python train.py --encoder_arch="mlp_mixer" --model="segmentation model" --dataset="seven-segment displays showing three digits" --train_examples=97500 --image_size=48 --crop_scale_min=0.8 --horizontal_flip=false --color_jitter=0.1 --num_classes=3 --encoder_norm="layernorm_no_bias" --encoder_norm_position="pre" --encoder_activation="gelu_tanh" --encoder_mlp_ratio=4 --encoder_parallel_block=false --encoder_dropout=0.1 --encoder_inner_norm=false --encoder_drop_path=0.1 --encoder_patch_size=[8, 8] --encoder_conv_stem=true --encoder_layers=14 --encoder_width=192 --decoder_norm="batchnorm" --decoder_activation="silu" --decoder_widths=[64, 128, 128, 128] --decoder_blocks_per_level=1 --decoder_block="bottleneck" --decoder_attention=false --decoder_upsampling="nearest_conv" --init="orthogonal" --residual_init="scaled_by_depth" --optimizer="soap" --beta2=0.95 --learning_rate=0.0025 --beta1=0.9 --shampoo_beta=0.95 --eps=1e-08 --precondition_frequency=20 --max_precond_dim=512 --one_sided=false --adamw_lr_other_params=0.0025 --max_grad_norm=5.0 --max_steps=8800 --batch_size=64 --epochs=5.8 --lr_schedule="linear" --final_lr_fraction=0.05 --warmup_steps=880 --weight_decay=0.3 --adamw_weight_decay_other_params=0.01
Rows from block 4 of the encoder of a small segmentation model, named by matrix and row number. Rows with one number belong to one neuron. Each number is 128 + 32 x the weight over its row's rms, rounded and kept within 0 to 255. All counts start at 0. Numbers have three digits each.
After each neuron's rows are labels from the 100 images, of 14976, where the neuron reaches its highest value: "responds to" is what is common among them. Only what is clearly more common there than usual is listed. The data: seven-segment displays showing three digits.
# fc1: MLP up (encoder.blocks.4.mlp.fc1.weight, 768x192), inputs 128-191
# fc2: MLP down (encoder.blocks.4.mlp.fc2.weight, 192x768, transposed), outputs 128-191

fc1.601:116150152161092125036094153122103132139093143141118114100192088127159249110162088082163139133162172114133096178173160179130112116182149112119129119173153140121059128151079119084148100132129143
fc2.601:106137118106160139230138136112136142133152128135130105133135253139095080129097120145112115093110089160170143109099111125110134144090143142144148115081140132105157141108146127154120126127116104
responds to: dark on pale

fc1.730:118076142094137143150112159105123157128189157148093166141180130125147161109174086086108108143107141127138099152104071145142147134175120078149089081142168127067089080121118177128117097115066097
fc2.730:145140135134138125123124137137122110127120132142159132127120096129118119133133141109128127118150112126150121113129115129112128146110123131129125123133123131115144117132145122133102124121116117
responds to: white glow

fc1.676:087110180121094120127054104117122180103156090073178075131161112125102149143085097195118144110120113154146048134168128141152132105128159156063133147132119091182129182133167180144151172169143073
fc2.676:119110121124126110133149133126114125122121121136127120103127135101113119121134117100139145117140115121124144105113130135126143133131128120110134138126117123133119135130134112133133127132134128
responds to: white glow

fc1.717:152072124134103112104213031094130133111143165115112145070123148098095178143133152106130120129154125109219090090086118112144097107131236176162194098091116086145165128111123136156056114107100140
fc2.717:105117140115128144123103105143156131163135123101126173143126078126130108157142097131136117144070150117082170141113136168132137148116115109139096170128131109109135136133103129110128143125135114
responds to: white glow

fc1.221:134110099167089164144138095055151086171155155122147070081135126142173078167123113131173144071106073129127141109152090111208152107099155198112164127146095166123101121142185097117134109173116113
fc2.221:136120133133142132137137127114130141125122124129129133119111139118114121138127125133111139116139127120121127120119132128125116118119133135143132140131138126113144131130130130136132115116130136
responds to: white glow

fc1.375:106135086120159138143161088115097155133186183122070185122133093133117068159127167194119170107174131074065127115151098109180166115158177150162193165142103171134147148159152108083132139086091113
fc2.375:131119120118134114121128130125130131117116143131127130125128135131124130129135132118116122138119125134135123136127125143114129118129128132132119132130137125130127136121124126124120117129132131
responds to: white glow

fc1.380:166137106133096130163203092072172142161172118177116064142058155124147114117162103127142109136096112097136143115125111129154117112084065169100136082121088152148169190132227103082137140129095126
fc2.380:135123137146122097108144102176091145146115081099112165139135080119127139170134137146069103117106102157096173125167108171142118142114121102071104161141112134098126120146058142117112124129151059
responds to: white glow

fc1.700:137123130146080150181165111121157073098205158142120116137106136138111115128072132162135091134158110135133102122052118113149092168143166150125175139146088122115097128077084140113113082158101133
fc2.700:124140132137131139105126140121128116148127110150123104117129111112143119095151124133140123148124132156161098124131150154129128117116131140132144128119127120116129136125129105077143119120136133
responds to: white glow

fc1.660:138162129097190072111170071124094103161162106153095146129115103089095097115123198137155188126149145132146066074093090142118171112166103128090161149122155198130181115103100145142166078128124115
fc2.660:134120115128109124129118115119135125108121127137152124134133129125139127139115130154126127139129131111121139142136136133134137123116123132125121130142127120137109140121128118112116134122124123
responds to: white glow

fc1.558:109090114142110107112097089103096125137186145098173129125116122137156127155115148180092150146142098120155065137137062163107111120151155156093097116095109181179124102158109176078126143121101160
fc2.558:151106119140110134129129123144116131121119132124147131128127132119127138139132127134116124125121132117105122141123128116124121131139137124125116151137137105118124152137129115106131140118134108
responds to: white glow

fc1.146:111126128161145136138121119106090096145149089079136070199159091132137124104138137103068155079153170144140126106147105154103117107108130100113129184115052133145148111130176119150109153078162117
fc2.146:133125118134123125161127151128120116142107128139148136128143168112129137135128144123121120126115125115133131123131127120113128119126127138122126149132143125143125129121123135127122136127128113
responds to: dark on pale

fc1.368:103084144175141159160133095102167118094174090100142142115171075092092130192120107154124134119172087144135111103120102139142097078108111162161162196122091065112135159132161128079120129120146118
fc2.368:126125128126124119143135133140123115126119129131129123115138123132124130135111149109124138120132137117118108121130120134127136117130138117126150127122127129136133133128130122138129125118122124
responds to: dark on pale

fc1.168:075099080149163127173165140115126093145156187068089153119098164120114123124076100112143119139126155088149174173089185123159095171166105149167131075132169136103138099138128118114126115106072189
fc2.168:107139140119124115125142127094120135121117119137126139136101119118119142154142129122125130129139144127168126141114157110132127119120124126135132148134133120101129138096147141138108126135155119
responds to: white glow

fc1.69:109100106196194128140086117156152132120147180066114132120108131150144190138148069124096133112126146124156103145082093090080152150164189157076164161188102085104104125126077124075110146114157109
fc2.69:117131133145112139118100113127115118135131095118143130120130105134111100123121126133138125124113139116126140143121123138125131126125129130144122130114129138113129118124124128144118139111144126
responds to: white glow

fc1.238:128140126065134140106133121155132104096167129090080117092191104171097143086130130092110105125151107154122111077187114156120121160092151143175153065105054121187101100049145112193161158207093103
fc2.238:103163133166110127091082118136103171116073140162127122093104104129179191100104104094101158143108102121128119134152085124089154118114139101106137147121149104125106118159147134103147144147132176
responds to: dark on pale

fc1.332:120056058169077111142113106149171080130170136121108143145133136139124180159147148136130114111125088162091104033120150139169164112117194140112132134212147156148142101122121114168101072115060173
fc2.332:112136151108158141134133118131156147115121123139105118148122093128129093158106087156118133111127101138141156104106110131099121136116099096134113142132125144117137133124103110117125143115136127
responds to: white glow

fc1.268:152142078100119168093152120138103131129149156108108089144051141168119159158091138094134053115091082144095133132150135144128129125200156105151167143114168118117160089141159142133116131110169061
fc2.268:138138103142146129097118118125152105130093117100136135119106130089149113118128128094101150131136128164132127129113140144125142091099125116126132134142125122101140161125155102138120128113106146
responds to: white glow

fc1.670:101116088065119147087122175155167157134160122100075171140143168101150094122159191173115113157072191126137141161146068124097129159190095101118082151155130148121191161092098099167094079129115142
fc2.670:135135146140131111142135135139131134126112130115128124142115132123111134110140130117131115121134117125131130130127124126126127131134128121113109146128130145104141105121101138142112111138125137
responds to: the digit 1; second digit: 1

fc1.386:130106141136122098110142099073155124140165144161064122106138136127137079132171126150128090162066194063122197160171161068123167098095120135181172146128128149071124155071116157152063127126099118
fc2.386:129127130136150123107140126144130110151110143122142146124117117119131129119134123147137106118135127124134128110128122130128130138127128117105121134121132118130134135137117129125130139147135153
responds to: white glow

fc1.696:179108115123130118128149112129111155154115111111123103174081137110047162185074177159160152123126115129117168081154138096133122126187110101129133062153126160139117028128125128142130142156085122
fc2.696:133139125110078157117102156165116149115103129151109118101115085126147131100140110109080134086144092146131138089138113168140153141092110092098150122062128150161110123143133118119118147186126140
responds to: white glow

fc1.485:124129141163098142141106162139117110126164135126133100148093089154095153177163084167151112138121188136097151087146123146122159121122148097169158130171103092093076052183112175086106111166132146
fc2.485:156118112133111125124155129108151132130118148135109113106139085130134103111134160115116161095087133093098151130108157137120124119139115135174123103135078151112085153134129115119108133134127136
responds to: white glow

fc1.271:113173163162137144138153111121189176054169154101104130097185121139196156122063190131174144099117132160077085116120174103117147162148081076109089145122171123110108130047073103138112151167087169
fc2.271:135132116120127114143125136121117113133118146133132140126137147119136130117137135141122134152120109096113115122121131128120132140134124122121114121130123104126141120127139126125128133130135124
responds to: dark on pale; first digit: 1

fc1.463:142179095110159171126094129164172117147157112109134123101177133163141132116103152104095095153138170158128134101140158108066147183105080131126154122105105139176124112193111147105154156191107124
fc2.463:150126132134136104174126107120110117133105118139122137142134169129148136143127115130128144109126123133127116134144136125105135142126119121134108140125113128129138116122151125131138135100117109
responds to: dark on pale

fc1.123:045108115186169076147151095046129196165143156114139147056140159153175103122160123088103169092137158053127108149104088141142156125135171139113142177162111147117103122149101143098167132108117168
fc2.123:138130119136121134122146127119112118105134124151112135126132118108126137121118131133148158137128146129122149134138138123139106117157140115144087121145122113114122119111137117132105104120119133
responds to: white glow

fc1.104:087118149112139125148107141082083066187160117154158091132154163134112194079107126064118160092148047157089059115172074230153168123161077101174173119128155135085149116123117132125135151136113163
fc2.104:164150142111120125124129118113115116131125130163110118133139130121139139156159126128132141100152128123158115123140143130116124120137126145137114109136129136117128120119132122112132122135122108
responds to: white glow

fc1.687:129027158176154159099163085157154100135071136132132160189177073095128159106135079086105083153154048201087087129113114138082134146097147170129144118140130157138155123111098115121138149123086129
fc2.687:131129128131122132132131131124111129122131138130125134129114129137137134124130131126125123128122122122118121122114117126129111111115130125129128118124133130140129118127135123119130124132134124
responds to: dark on pale

fc1.40:127107112125196121138136106158166244133144125161093143105131174156110153119102185113102068154082104176068082153151136188114160096192141114091157138140132122158245085151134129137199132156106129
fc2.40:118112128093111122090193133127094109100113109114133122119150078101121144149132122157141136132112135105109133134111119106117115141147110164131098140136118098131104150141124143126098105121131126
responds to: white glow

fc1.427:151092154163136140134133128040111189122129107139085115111091118112167114099156065105135116205109151103196127197101103114153089153121139121097172143097129158181154182131149151130123230050074144
fc2.427:131141118140116101116122114130110134119153128145146143123131099100106106152126134146132136145115130122111142153130136118137121128120134123125117155109131135110126126135137136102147115138118126
responds to: white glow

fc1.599:085078120141132128154158040090158127116169160094071110165108138058160104157124084134096107090153142101161117147170069129165128115119181163114133136129121152200141138137183141110089164082075120
fc2.599:126131135117133098138151129116117138119131126115140122096126119107116118147108144147136113126115106133121138091136137140116113117118136136143124148102157105103122117123117144118148154127128126
responds to: white glow

fc1.404:099084134090113169120173158169126083198129092173068129133115138152154112173159098083144134137114104133110075149090108128148163113143171107116113115151139127130094102135164179153135137135104184
fc2.404:130151117123131127102140127113125133152119102113108136104140091150132137121096132096111146109150138103166078131120118123146150120142109145120108124136109137117145130101119155097138132141163159
responds to: white glow

fc1.641:133117105091179126175199159106159109176121128150190116132089156130091138102077100167074095115130101100117126089094122105141152151136124167113203092088105139141170135114093073178172141097110113
fc2.641:132102150130091120108113091144089123111104095116127159125138088109142158117142151110165138121110192092136140150133142159126129120147100143111097142148141098120111136142115134118128115169150105
responds to: white glow; first digit: 8

fc1.652:149118112092137142118112094169134166118111112128149122126196146111225095083153177066103169166120137135115180126151072073097125130126096138174108035117161120145115149204097135114081201189131159
fc2.652:125136125129126135156095112128121136121129148126148127118114122139136124119131121128134129136101123112124119140133108112128131129116140124129146111117121125118139129133138126130135114110127115
responds to: dark on pale

fc1.171:113138164132142202113209120159110100091142143143161115146096174138127101166110154192131047176111106167113167112122118117147086196103135128100141120143170079129139081138182135072063086080100165
fc2.171:124137129153135143139114116120122133122129104132156124138129127116125147106128116137125136120125125166126153144115128123106107140137129127130120110123126139120129127143105123103112114098137125
responds to: white glow

fc1.6:108098130126162129140068146127114114122135130133111108113180148118237147103184110121131077110090167112117193150073136120106153191127168115140085137153128108126146204139102157159121137098104142
fc2.6:123116137130133114129120130120124107133143134137144117124120124128109145109117145124134142135127139124123118109125130120126121141133110131127122126112155157131120126123126137117125133124111164
responds to: white glow

fc1.98:151154131117114149046112095104121181107110081061073139138082146107103153144098178131139176149152091125131187070075142119117143078132126067193144142168160123122088131156147090162130131104032113
fc2.98:137137141110130144122111112147120132124155104133105155082105125145124117156182143121134109119095148129119112146132133149130126123118150122118123120104115126136144125145146129110113133122117144
responds to: dark on pale

fc1.370:171100121150109102119106078151104093139070147132141098150123104098167088137145156111145104099126183130086086114144100181131119106139160169085132128128087125142161126191134144085135142140117177
fc2.370:140129118131147123175165143103155114124135116155118147137135189134130122128117092132117134132121140129140120131160132111100139124109130117149105132143137130121107135058102110121124140132112110
responds to: dark on pale

fc1.341:071102091188202121115089128109127024103104145099103151126126138154148094146110082147178157135173148126121141188154108112141160072126150102146141122102128133131192106162144160102100101122132108
fc2.341:147124147123119137116143126097116139123114125154124113111136089118130139124152160118132124112123122096133110157131159113117134118143126141154136135128117117117116144101126130129108132112150100
responds to: white glow

fc1.422:065110123124164149137102102097113169134188128128053129131094137127140075118091121114127102118137158121029166152132124186125178123140141151097113217150131102179155189146234141136144120122092142
fc2.422:141139150122122118120145133106116134115093118160132117132125120096125136139118138137127164115149133122126108117110125141129102128139151103151127119139129134126108127086109133123113122118132132
responds to: white glow

fc1.747:106162147150134112067164112095116158147160120100086093107105153075133175085090118130134103111167130092139140153086175174123148148109158070131175125142097156107127114093090129143136103115139176
fc2.747:144111129129122140150119115118109121131129134129144125132122152127124113125117125132125121125118129129129129121123139125127126122129131126138137129124130130129119144136130121115146136123131118
responds to: white glow

fc1.75:114014119150098115089158116082093148151143127092109102113115090075093171127107102147104134134090077135174088129101135108134118195144181166106112171132144112156150133139140151095193133075087139
fc2.75:126135143120124129132131123126127135129118125132132121109120139113142133148130111112124134134125131139111126127138127134115105113111130121124126140161133140125122137134138126112114116117112139
responds to: white glow

fc1.562:124072091122182156128194126109126101074068125098069140125083116153136141102138114085139132181155124115161135118112153124164145124129135102093171146106109095164143191195099129097198144157103075
fc2.562:137125129134131142142111120130113143118120129134135120118119135112125129128120131128123133126119121122130110123127125115134125140126120124144125127130141120129127143136127143114114122114139138
responds to: white glow

fc1.742:147117110149200138137116060108188141101083117095065119142090112144105075133132136156137100143081134137134069109094120104095161137138180107103195175150133083127147162112150096143107135122174158
fc2.742:130130123149128138136127113150130132126107148126146120123128130126135128128113131133136116143135142130136115115128129120129153123124125130124134131111134128127115131128115134125120142121131121
responds to: white glow

fc1.286:110116104181119123151187145166154086137179134177107091088131077079141131138129150129132156113126110135097152140143099138149097145101167118125192112096100108107089144120128200133084151112173153
fc2.286:132133126121134121132123121129114122126137122125136124126136137125140123128118124127132120142128135138127131141125131128136111140099132129131131126129127142118123115133128129121116130119125131
responds to: dark on pale

fc1.746:169084109139139089085131063119079130084124140126134100164155124128134130176153126099121122042154152160044121174139152099190131122158107130181130106105063147136130062155099190101168088196120123
fc2.746:131127133126132129138121116139119124125115130126118126129121134123114126130139130126132121132123130127128131128123136125128123128145122126132121130128132138127128127126121127142122133119119127
responds to: dark on pale

fc1.548:121072141149149139174113125080108120118112194093092136119040113141124131096062190103123158102136165133163164133080096144190098145113137139140180143035128125112113112126105167167147101092099159
fc2.548:123123146120122130132106129130126139127133117138134125126125121137143126123138122148122123120114127113134140133115125136132125130138136126131135139126132132125134130120123127116131132127153126
responds to: white glow

fc1.523:137111099109109214148132123125149098084148122138089151127184130124077060149086120129183161122132129129105140071090096112124132127111122146150152173149073088174177132184110115152135118148125062
fc2.523:113122124120138118136125132142122130122135131124129130129124142126132128141141140116112132131113128092130113135124123126120137124124136136126119125135131140130125139129107134136118119127125126
responds to: dark on pale

fc1.339:068094071153112117114120119136126123154157128109117104106179130075132107165143089139148090082125053125144137143111115155125119135121192115131089199154164151118092218097128092128114144098078159
fc2.339:157138136135132143117137145114141121114093098127140121116123088108112117138086113143165131096155141184140153080112152134134093107131126071145124115129112102132168149116135133099156128137067158
responds to: white glow